Rows from block 2 of a small masked image model, named by matrix and row number. Rows with one number belong to one neuron. Each number is 500 + 25 x the weight over its row's rms, rounded and kept within 0 to 999. All counts start at 0. Numbers have three digits each.
After each neuron's rows are labels from the 100 images, of 14848, where the neuron reaches its highest value: "strongest on" is what is common among them. Only what is clearly more common there than usual is listed. The data: single printed letters, digits and signs in grey, bent and noisy. In brackets: how many of the 100, against the usual share in percent.
# fc1: MLP up (model.blocks.2.mlp.fc1.weight, 512x128), inputs 0-127
# fc2: MLP down (model.blocks.2.mlp.fc2.weight, 128x512, transposed), outputs 0-127

fc1.360:499468479484464507553523534531507487468486495523474500521480560509512499453478492515503494531483512484506519529519482486451526535522489435465513521452510471459492492508491526481480513527513509496525532528534489522488524471497483516448458488491472488517516509504500505521468460484452478465495509462515513507470490496494495538559505501505490482509484485539496533494435505533527486496523
fc2.360:490491501537469497493485480494519498462441496459481510497442547503485467512474501555542488505483505538488472490547523504545519532508472449484482509486508488486499520525517507462536502458461499542526489510501573494523502484493457506477487487502517477523523503493469479502467523513467505472499511530502507561509501471523487460504504515482512487522487478522472480497488491450480519541490
strongest on: capital (63 vs 35.6)

fc1.282:476471473495457487465496520508466473463493536492498554478541492502513535498512499462525511533494463467474515479538527497457512486533490478479546477495513492512512522499461545528513485479481478525526548478502467542517538468490480523499517457481527507543521548490428480515515533480475495518524495515491530502505493532543503481494541504479493510494499531477501502491477499480518514533476
fc2.282:494492474575493514501473477508538504509500489534464445515486446507502549500465495511488518534501468534498497498516468486532501518443461500500479478511544542504505476500519478511462530478468482554518469556515540468499504516543488497509480508497530507490547511507529502521498523515552485495492475504512508485486472531452496526480526483501493472493502531497491501470543486524493472528508
strongest on: capital (73 vs 35.6)

fc1.407:469480505516499471494489483455489496483501482486465521491528504521494485521506503493507502486503489550532526526468482496463457489473515490496457508510479450484505518479433504511478528504502524514474459502495515541440453484500516527533526467535498503572512545517492460517513482491500475493463559512510538493481505496504515506510491487511518535483543521480515546516477545491540531506516
fc2.407:492523489454495476499431502498525526507493489508553478460476520544510519506539521492545498493471493499529502525521483495463526488480469513499541483487506496545494503501547499517541510531490504497518548468493497496510480513485501511514474460498477504537466513499477447444554499492513541510507500501531459510507541541468507528535514485521500486487472498552463491488517477484504454506474
strongest on: the character m (30 vs 1.4)

fc1.266:501484563508517473513521485499468502514475486496479488508557498503512516519513499515506418482543481534524523513464526509520522499520476530490517511489505527500507535499477545507451525507522492497538525490486495489549493499499451455497481480513510532507499508499507482524508526462492485494517537515491463586470525477517523478500464543514504475481454514488518483478464506502527499474463
fc2.266:463504492534495503489472499497501519487500455529520509458477519504504455518549492505491554549489511452481482485536522484472479536499517497478509510501513481496484454431490534482488472531513486481497454493527551538468514509454525487487518503502485494553502491508512517514542499549467499517445474485506493475481515549522478496495492493507522484507521444504486511537499466503478526483502
strongest on: the character M (27 vs 1.3)

fc1.34:486456501478535455498520518514455497537531516536490478512514521523526451524501486524516498492511508492510532491510485464504530503502517490511454488504536463514527447523483441497487500482474511484488521530450437541520501543519476518498504486494501540508497524530505443494498484537470472501491481535503484495498519515524476417498500528495496489480473482547476489484467513491475494485503
fc2.34:480496505477530510535511520476479524503538489505494506457529511495525508421520520522485486511512485502526501489480489487526528515501460529500514491519487500510482471553469494499485522490527490487461518496488504529533494480493501499498494525443508465555503502543469499489476527485481473465518452534537546503523509458512488500507475528527471470476455497450530513480488490493581489469516
strongest on: capital (80 vs 35.6); the character R (49 vs 1.5)

fc1.483:495518555471488482533476492472464542472517501481479510515514521476548550484519490490483449470535503470512552475500506508496465510488467465499468498474475540524498520520468483518463486470493494471522512508478468471513483520525526489524489510504535505480472484553470507524510468476518525508536552515465449532489495553531478495484483482518513531512485507505530490463468508497483496531484
fc2.483:495509480484518526410537505523471500480482516511486502498505504517541514524509503495549505516407523482514498509511482495473488521487538528465505470486494498509521509464477498518462474550506506524506496496528495492506474525459534546520509493493505501525498503531509527525460511511487483517534492449516503479443509537465495526517528531509485480524482490526484481520521525451494489453484
strongest on: the character W (32 vs 1.3)

fc1.445:493500509473485489541467512515500476484489480466542499481488531519504469567487480524564522507568507476497491527524509486517519481507462487459523495471497533503542511467502473489539493507494540468466508483521466489472491482489495514495499516467507465481553519560513488523552498491511512518515476455497521468510535507527496502485463485528511502472458547525519525509498482469483505507518
fc2.445:504482494511509498500525510468503525545512518456492496541518566466470466506471506518507531489561474492456500489480558563520481499559478511498484534517511495476491501503490472530508515495502448495461502499476521516511455467493521507489539477474470529474480495522501487467511530540463498485513472499469515531501523463476481504474518542508470535518509481506498491459513522477525485528499
strongest on: the character C (28 vs 1.3)

fc1.164:481461520505524484511539525531494505524512471494471486485471520473501533509525553491450486512514486471458528513496501461457442540498498507525505481520506482499518507501493545480547471491518496477517577486485484536515496461515463541529538493459507520477502513510546523516495466525504512482496494467522489555521502494525493473510480481516503488532479495458468471475497476499541502479514
fc2.164:524518496487415462485514480524525501544474473522532533512476481506525503521495494506509491509519532472505521503444461476517520480511520493520522498527506492497429495528445517485480495475448518500484506489482532480490468503527518534490485503482513520517487533489508450540484515473513508489497506500483497501476516502566522492532502471467515546491511478505487544508488535440469479490490
strongest on: the character % (28 vs 1.5)

fc1.193:499499490501504565496516479497529491477457497495543495509535464528522472548518563504516514515467496466521514528497451491486486494474485485477452549529518518472481539477489462528513499563490484521504515489509520470487493481554484490500439468527478532473508472484484512488507495499497500518540490488550498508511522509469461462505489480469508495515530529463460517483496474493493507484521
fc2.193:507511464536490513467486491502477457515487496525484493458471428476494507517497469476494484489494456495491476482538534491499475505519487529530483472457527541514452494519491512481537504499489500476507462480507512540452513555462505478504522440470468509533478493527521492467513546492493521470513485530505537500500505512536523527524495521505483558515498494513487455473480512494464491535489
strongest on: bold (92 vs 46.7)

fc1.115:501493487581520498527457529533522486524529485478488501468507491507514512481546502500479477520541561510479497512503518510503503561432455471476493524533499490495481515467489512499475503510509485460502484481487459517517512484512545486469509503486514496505497544532495510464515487511554497476510533536468476490452448518501511484460491523510488490524490534502498470500501518515487495447472
fc2.115:450458513445472466491507493482530485536499504513458512525551516500452480506471533471491497475494482462459477474459475490474484523517511492474488513517501488502493493510545491483492469497499511515526486559515530507518447488489502531552526476511503493495517466499494502506512535491469495475481452504493505523544501488521444553550485518487536485537492478498490492459520483474480524500514
strongest on: digit (44 vs 13.4)

fc1.468:492449513559484471498530495468491455501494482482534497518554472485511485528487498520513520485490488478554472518534482507513547502521542497500500525475482482530555474497448493495537482490536530475511486496519464551474513450496476514509512458509544475493544482501514487471505506524487477445542469514495533488509503509519474522493531480519498481505518498502472488497518539513469489526474
fc2.468:518513536471450502504471530509523566496477477532529512490468494528495488487508518499491481494484544526476527461466556460475538500537550481493493479519497509448477483518501516486479508540477509432482534490486511477503476522483461449487484524504490520536510480506485508487478474483540511466485468523506511513495482529539486494473480496477518476530488499533560506495476506486514484513475
strongest on: the character % (26 vs 1.5)

fc1.158:494488503477477463554484477523528494517551513524498505542498503483524490479505509503512551523509501477504537454518493532518453507474512515491456516508530476504473487493487525537508480518496500539461497516525544488493481511468490511492484522488504493516540519461517536507526469538479489529447505529485549483485554546499523521560486484490514551512503494458509511477527497520455498522495
fc2.158:510514487530490578470499528462554495502495504544514511460526461512500465458509522524519526487474528490509489520497488474478493470538515523481498492498449501498492531523462485510552489475459491487521473503518526469522521499507464508532511506511510464500448463509458511511459518500499519540518503485521479514483487537525515528480456559535501445500501505520481488486509516513528520501495
strongest on: bold (82 vs 46.7)

fc1.344:507481510495492519501471532471482538527429524516486484526512500521452499500500541533508495493488501487513489502505491499572477495454502464476459514480475470460486469460482463481515490528492484507471526440544488509496552493495519500481487483490497495430510526484527458506536493516465540526549524502531527497507513515473457492523502510488509495543492531512503505489488495493508472529516
fc2.344:491490518539539484450501510484474495510469510510502473521497457514467467464554507509509496488504496499489547494572508534457525498513481498549461476506447523515458519534489462522501494516482514509495483488465506538489517487514528487487516516485489498496518498493500462528467483515484493508486498516496500488523475483501513476463540478494494558504458507519464427510475489510483563473517
strongest on: capital (65 vs 35.6)

fc1.336:437522470519501520490504512487531517468490537523520507485561507524515533491508491555495526475489497526492535525510465477531498546506522488506481459471523462456508499476487521491492525516509515471516441523493490444451539492511475481491487515504518528534518494497516492510464552505484497490531517518506468508505511518436504448527507500470513535536494481495491517482514510493517522449506
fc2.336:525507485502499520557493478524447495524515530531515512504473518495494496473527506466498510521493470479581513527497542475521498514510440546520495520522466546556509510505464466513509500510518491504515554483504463515503458488497504483455470482493502479474536508492472474457500478510479493535482458547509513527520524521504536479495465522476495477524529473523510527520485491522510495480504
strongest on: capital (64 vs 35.6)

fc1.489:517520542525515465535488496501491502500502477487523545490508529483506449478495481461512519481536528502492502511520502511492523486511510521466495524464494512490514500503471512542508497483486458502509502528543503475495471486505488524511492532491490461517508522546503497514518457490497470495513504469455483522446462487483517545478526490503522565505522529434481513577534479502517528537447
fc2.489:474505526547493454538514520510517502513487469523499480527494475496473489519509509490514493496488493505510529486504479537538462499529523530521452541486452510521515525511495504480515495469486462501526516477507490502501480468517494414502505465485444479477485499510494514496499494510544479506441486575461528510477509506544522497484482520538478504457508501489511477541507456520526536494487
strongest on: small letter (82 vs 36.2); the character m (51 vs 1.4)

fc1.156:514508499516522537478534538486519509508484514537473484482489474471513533538501505464524471477478523518509482481524487508533470480482520543538472490485492483489495501534519506515453489471471532480509451486508555526497481480535546504521506429485471477504506487530494518452498521502486473512546519502504505542512508506428469517469506482484501528516480536485483512501503520452508491556505
fc2.156:469517483517511475500477464514501517471477503430533462477522488477535494490500498534487488524498478485465511445487490459513484538523460452482470530497514540494511503508457450514568487540515484504479516500466486533500496520516517483447474529482510538512526495493506503513559454487499515552516473482497509532508517490509493483485484512497530513504499507526524496467492532524503492493554
strongest on: capital (60 vs 35.6)

fc1.29:476506511522529473521471512447507534530496520504513512540507503545532487510473528523514490520532502485572491468457492493504495448491484469540511499465524483532539504503469489510533470478529524495511490509539479515496459541508486492536497476455512490502518471526485465480480510499476518466446482455529472504500537487498499500484533541543512524465485487516461539494486495480468503497493
fc2.29:538520491520484507510481525529504505490501451431506495532501502538462525500522550506517467513475511515537479447482509482451525523485534541486534496468532488480490521476499452483513535544541482486496519500465517468496528485487491533491511503513520523480485498470530524469469509525502492507554514521510479532466500505512551483493500468494523499508498447488518533484499525497502551536492
strongest on: the character m (37 vs 1.4)

fc1.91:499461516506540505501500487486493482497456534508470520484437524559532474469518499531482543519490506491510504528535541527435473496509496447513535493498463506465493520511524436503530515527470498472516483522487472508483474511493487534515500462520495469531495529518481512525507526516465536500479488521537507496463526498481473521459462527514528502491497520525501515541486529506537521504501
fc2.91:518506486505482487511492523489503493488448488464506509487541524538481491503518510489517484502484490492501509532483446479519517519499479500487510500496477541536480529515481494504493507449464488500468475518481510547513469453494541481479472492496513535496502434455542469468564490462541453476484515440479499500497512510560539482494489535456488531493504529475493468493512494486505506469492
strongest on: the character - (41 vs 1.3)

fc1.242:484442517487452495491520477461489518528533492479549531557545470463510494502541534502492499444551494498477497477538458490485474498468519496462516516469546521487513500453516489490552493458521500492480471516516497484534536499504508511535484536503495487506495499522495493480513487484532489471513470507487503485493496532471470535512515519526518522469533512494472542534493529466474487518512
fc2.242:499499530543501502547493511505511532511461475455546430504508487480527470523520487532502496473539506475500490509525518497490520519519494482491516486476498489483488500468551530520501525466494511548500481517505502464464477544510549530496490544501477529463507479450473457515505512509466515470509509483479474493477497512509549470512523453490492529514504436476513552509507488482496467496490
strongest on: the character w (42 vs 1.5); the character W (29 vs 1.3)

fc1.45:494442481509469476525562436514505484496492530496496524552494501533558522450482536523498505462524513486521501519536542496480496473536514487528514538520517512509506525513496465541493509495532493495525507502454486526486475512499478504532540482493504515528517493482527493489511514481491505437467518547532523507529509509512486526487535488528508511491535490474492505528489568473490503513479
fc2.45:535524537497531512485477533476572473486491548465531447503499527537518502507514534485519468490458518534511520503454540478489498496483538503509515486476466517564479483479537522471512486516484522478441480487473523512478497493510504504442509486524544485517489498540517500485523504488488497500447451509508523501512479550475470496473509503476494468503491472478482487494473514507479503492504
strongest on: the character m (26 vs 1.4)

fc1.167:469519478521491543506486555479502514525464503483497543513478504529518525476528554525490520501540464488512494503482517487474485552501506464512514486484496497499483535496506518480521461526479523466493491466497483509495509500462471532523512510498495487516512551453562521548523530449506483492486521491477482518485470505500482488499529459530459510489454547474524524500503494510484498570473
fc2.167:480505489510479467519546499515513480519543488513500542496478551515509496485483482486491484533494483498532503486460477506535476533517480463520514485481490450517500492515503497482530481478501489481482538479551525480516479512523536477519525500499541529423496494552494490498524499501460531490495545537535520516526477492500530481510456518515492536505456479476495512475535521465429479499519
strongest on: digit (36 vs 13.4)

fc1.149:524495488471478484506466503493534563529545511519503485497495470506473470512558494507510495501521521469522523485495529496502467488489495449516477525494496508502479500525513497494541511531496487453478475494481455511452516482498513445489517503508476506529477505479480470506575488507527468537477528462527534497531507500503512518467517521515532471525562523540479522499499466492488516557511
fc2.149:517456511478504479499547483537486469459454508484485447495527536501466531481493491526488513511453543467465530508479487535503571511506530477486476456503524472489481501490481484479475504462536468502488511489504520480531517491496501490516471533510493475503515466486531519492484518485469517518478488568479504550478481480519525518502550496499499502450511471472497487485544501468527489482491
strongest on: bold (83 vs 46.7); capital (69 vs 35.6)

fc1.22:487526519494475484470497520530462527500482573512487474453480498503504498460497488547529502477477512552461515490519498516456503493550473469502489497502507453506463506496516504477530492468542475458482486484550508528492521504517518494509512468466509489530531512481504551519537476454508489482488478498486498505473509544488449504467506515512483487529504527481475500514485470549525541501539
fc2.22:514511473452510450499480518465474483456509494467556514469467509452465493505490489479535522487518511444510503522503489493504477553533487501507481525505489495520555531516462479515509530480499529543513514515500517482527505512503470492471509483535478484474512523501494433511474459511526525517505491516476484487470489524502500517543487482514525485505555442507494475544477521502512479528472
strongest on: digit (31 vs 13.4)

fc1.424:458540503498465490497509506525509492510471519506472487450513511458463441534480500510525523489510490519470529501468563554494510492477531506531472501476492522532491483498465522485526531485511507502495484477527544495496488503484506497484459536506489479489521471473468509473504557488518462537489453519460523532497492484476535511485503475454504508478459520532520520547523474484471519478479
fc2.424:515502487559504512494520517498497463497496512491489502514429512490523532506494527554488458492522483524499427510540525463470493508474506522492499538533514513506534510515497480527462522499522526487503491497494505503474511504469467517523468501522529526490492503503489500488489481508504538492516509460444484483482488464548459487519513532502536479482521522501455544491455552559506474476480
strongest on: bold (78 vs 46.7); dark on light (65 vs 39.8); capital (63 vs 35.6)

fc1.40:447538486485518503552477476471486487512511542500485469518532532535503497467513530484502525467468485527498520521564449501527510497487505483465477479520467511495506506507481492451501518453511482499491467507514461465500483483537490480531521479517491522521501533512531463495499514502518529504446551506515466504534491505500476479503549511541458503519507495504519438466525519469487485484520
fc2.40:528507511550485507481465523511476488492480524451481504515494509491473504499474499515528487450523502512515546471495500501537468511491498556485457461515479518534520484506489488502530465534496485472506500512475501518486483506481485526441462514535507478502439503539498521527532559506554465518469461546519516498533526495538451511491505508514467475498531496519497486493517480493484512450506
strongest on: digit (36 vs 13.4)

fc1.331:483512521491493499485474520467453474502499499524520490501515502479447554482495535479529514486457503524497497498498469497525524509503504484514492496523457520470502535486507507472498484474494485536540485498514491552531529452496478517479464457489530491511556475516466544532509471519477488478508515487442529490467511449441505487557450525498497520526474485502511528487475512476510511525492
fc2.331:534526494492546449493474507523473572510519522476521457487504509553521502549493515498501431494509482522460494503512530432494468471479521514487522483476528502523509481513479482498516543469467517499500485508506502500502500467505540484493549472472517518493507484493533509514503499469515490495534539538481466477488464521487528515468495479498454488468486510491501496455501490463496483506550
strongest on: dark on light (100 vs 39.8)

fc1.157:550475513495522478493487513507507503508475539501497543480540524493509507499492538473510534478515484503498511534499483518493469522482485481498508528515465463506511548492450482504540497506535474487469540495527497504488505472529514503496502524508512486448519466494501469573469499511517511517522478506478475553500477515523467518466503484493511508580456520541489513515522490424515484515468
fc2.157:553506497499506464477557540503518484522481513514537475511470468437498492458444476506458550518520485507507470527499484519497496503511493524527500526537472508479461532514452505470511513529514518532509517507481502479528491530513495491498565481493482495466522513507514530521481523513525486503489481515507487505512486445475497466482482518487455545500551488534544472471496497495473498477485
strongest on: dark on light (100 vs 39.8)

fc1.247:478504472490486512501503529496515543519528508487490532466495514468505520451509472502458517518488513502472531503511497499485492529478539497475459491499510496456452511473535509471492495536446511543512506474494520505455506495514510548487474469498496491526523541471505533532506505572510484535549509509489527487458487501512507458515491494487528521569492464473512551484500499497476541464499
fc2.247:512508497494512483513503546484525505481500486514465487510487475502469470532478504519460531498501522486492452529440546533467481529463510522532454478470529507548440472489478485504513519486468519509491489481466494493503536488479513499478528509491481486510494499474517497534475474508523567536477505495532476546492536515497492505528477517494476415505468524513516487496470510510465519519501
strongest on: bold (90 vs 46.7); dark on light (84 vs 39.8)

fc1.387:502505512492503451516509511550480493467511495462467461522512497483504542478510518546504494484492494526482503520494477501512473497496537490524486519506465503487517504451476518494524463528470491514476464508448510519556478490492496503542535533518535531513494483558489522525534506468469498486476532500475511518484499511543501451506557506483536503524514524448493517520530494456507507551462
fc2.387:479496550498471460545517475519536514500525500504460500477529472488550485494533478496551495510510507497422485447491513523497519507483539495509495457496514503528491500504506513457529537483505498520552496532487457522451496491540466500450480472497502471519459517495474473497455496515540510520463474519485518495538528520475493507537512532510490540517496511507482515481499494497525504472515
strongest on: the character @ (27 vs 1.3)

fc1.202:498497498515485488516507478539546504521471520524489485464556518466515493523517520460530476509436515458527497522452492519514489488473534497501524525455517505469508520523515504488523475513475451528522551483467467506481495509514498499484476472467460497490503462477491501447511534481514504515481487490544515436483511499455512502492478470484483501537468506465489535487473536473524499477488
fc2.202:474501459494516490521491536528469459507475473461523484555483490543480516512513448535512514486515490512480489525502495488450518534513487490491479491566475471562490475517433483496479496482533493495535443527494497549522532471493501497548504482504478500537498499522495466503495488540505494531468500520495499521491490516509486486506513503514505519511512477471482486467517478504500568540503
strongest on: dark on light (74 vs 39.8)

fc1.388:487517491504504531513464531507476452495491490506506467480518518521496502517525519489535474524491486502490453504469483490486503512511482504550531474482540454573494551473487504474498466443475492453474507486523485529489464476529495464527462459491529499478480481539519486499511499485482501500440534507474473527502531527521502509546516520485543468508501468516504525525524536486530512485497
fc2.388:495467561454488547539543472460488480522506447527488474552540492533512514523492532506521511482531499482489516504499471504550513522487508515525493501485540508488455501480506453493491511481505480487517512507450523502501547497536527487531519503458532478511506501459513491451490496493533496517520530468511493479487491489515460545532485479510499466526532506466520485475451499525511509520510
strongest on: the character % (47 vs 1.5); the character @ (27 vs 1.3)

fc1.286:486538484515523515488489536460509461501480474493468482455484482519549518498505515491492487451544475495517520469537516487484473538526499434504486524545480487506460498501502462519511497503490514462495461482535489475524504479429493513497537512494513503510530521510489488445514475536519513469507554521531473514457482508504455483485493457515529510465478495511534508522508477498509487489467
fc2.286:480442476481503529478529495534508507528534509511532473466476516504490484511451501470531472522472546472482507504474485487492501492464476532475478499502527532465487496510473479475464541493480486500516506486519476502491520529577522477505499503497478515474500539521484540471498531490478501480500464470466509477539475483438478532489516540528497468489525480490459471451531493505514531494510
strongest on: dark on light (71 vs 39.8)

fc1.461:483491499528480537476506525545452474484501523493493469477479507519528506508444496485530472490490474516460512506498498513506487540491500513533491512514519495479483538508485489497503535500527509497424543504479459488504488486521490467465522424530502495497534528478513514527553476497523522547469487516512498533495531507512484534460475480475513478530501501476538476494529497548511538548489
fc2.461:515524490507478482508514496488505463512514497468539492521508475491464511507455463478486517455527486450551478518500506513501478465533462483473478544480495442502517503443524516459529518509484438484504486456507458535497491489488464445551512532484492493454490447476478482508555523508502501498485465510475515509485467486493522496490508503508474493512485510514480469504475492470480501505523
strongest on: digit (35 vs 13.4)

fc1.150:486496530517518501504525518437550502513505483503477487506465506487516492513510457486504477511527500473513505499538510504507507507508512533513541509453519494538518531500505473487490457469511503476518473494541514522473470538469479465547464506492438600516461503510464526526522509506511489493498533478510463514470497542479487463548518527507517522502458497494504472509509527507500500517478
fc2.150:467507499538489527511487485504449514506499445454505497493461495491514528488480521516515476490542488475495464550527489508523502465519534473494454471516499475461513492470489503518522489507506481473460527537506501542545557464483515470480484551499529500541506520469491482565506492500527462500528538455526505493485482488491509513505486474491513481492496532495481485498473534532524506538462
strongest on: dark on light (81 vs 39.8)

fc1.122:526518528520514491493491501473475510506494506518521509583480523500468496532507526483489475451511450476508511507499507460480533499454475481528529474492446498482511537477454505486506529431517495524503494475506470534560454484493501550534493449464476495500503534511511545508528492494495507484483486523472502476508516502507518472555503523501467498501500493522484473473514484488495541497519
fc2.122:502480493522478516460485527540469497480454478514485496445497495506538510487508474511538414481522530510494477463529497488511511489461503499488505470554482501484478474527507508518510502521499492475488517455537500500520463543468497506507489459504493504501509544468447493513534497508532515489494523485518466470500483507527498516512557541546472508524553492524480530464498482488540493496509
strongest on: dark on light (99 vs 39.8); digit (31 vs 13.4)

fc1.295:478502473536497467500506518490487519482528522469489514508494514511461559523535473518522512496553530450520527518452512528517497479511511511451442467478522513497513529504499494497493473449476472508483494536472497508501525525491520527474513547459460507485507504485501520443502480492501486509448507525499484530487460513478491543478527535465547501512499456497454518512481512523488507514528
fc2.295:502527475496531553517529526458551483530510485542519453549502477499526497467500500481441513478470478513484509509510476497496531528480516487504493489509493467474488478540481501525446489514501470476507468502487542512532473513516457511504481493536490494549443518463512485549489476474477510494518463468505493473477508506490467474538497472516463498498489485487516484540500541486488543476508
strongest on: dark on light (95 vs 39.8)

fc1.456:505510492530494482523507512532525498491463487498463479532485537490479491477510489494499491544519490508454513498464517504465518449460530465490532512499545496489458520489526489506490498498458534516508552472490519569464486474485495517488509533469481519502484500466501579491518500526499537559517532543481486515468508506503499472532473510499504490474474483469519506477512473474508538494453
fc2.456:512470476509472541503492539520502520483488555489500483467536501515477513476483511528492491543517510489493525491446517509530514533515533475502488492450548521538503507450493485490568457534507518492492481517463434494490485528494487554488517492496481522504512517483513490518509568523496448479525476487492508505503510503525484516455520483477482524558472460503522487502507483484510509510512
strongest on: capital (65 vs 35.6)

fc1.321:492501512469487461560479520503497506477474519527477483509520494505543461535484502535491501460516478480526489541481479479526493492549534548472493501526481475504498500492483551482512471491482490464483503490508478518510472497442540538545522492491485525493504510546545507497529522481549474467521522493515515534449484465526473519525541515534486504530523497506450517521525498525482504507516
fc2.321:522512519503525487505528520505457535485507538499505565514495461481495540498488521523511505523505544511497459531511516481464468505501524472502497465489468473505494505480497526483500512505501465514508523504485510495513491475491484475484478462482533508506471487551515422484448524512481490477561503516496512505498503453504499479535487507563519484506544475479481546515497480521498564457525
strongest on: the character @ (28 vs 1.3)

fc1.500:489535479521505488471539515556512500495484526517470545474501546497477514462523510496518536525470508462469538490482483555487479509498515483496497484504498516515521499492460510528534497505473502499495508477472499477477493467478477476523447481486517553516517463550528522493529530499504508483520510489503490496514463492519516509535503459517534520528500539491585454497476465515515497541473
fc2.500:460483487530556514514490504519505532500479529503495479463516499484516526515504472487467518493522522495514479487512520503528508505520493503514505509496498513535511523532527479472482529497538510502479525507500507447471487495489536528511465537542473535516524543504495528532487502488464453483495534423523526488468504457463506467475568473525465531515507489473512466491479543536475470481497
strongest on: the character @ (30 vs 1.3)

fc1.458:513469478513491487470463519502508506523486448523514492511482486539485483525508480503487523521508516506517532505485503564470501495550515517477534517465464475494484518479483486553507498523510453472517518519514503543469531455550541470520471466500501476491518498523518459511538486526512467488431513504495502514504471511530496464505487527476522535470468489506559530533484493510499504464481
fc2.458:529505522497496503537503513531520524473512510471530459513518496522533504443487525459504472481522501504517510485479506477549492453484500463521482481521502514502541481506504478479525460461509535488495521524502482506487519504476471546504502487514450522524505517483503560493510489498499543531518518523520493483542477489448486512544504487486445434474490490491512497518549497483529463502554
strongest on: the character % (25 vs 1.5)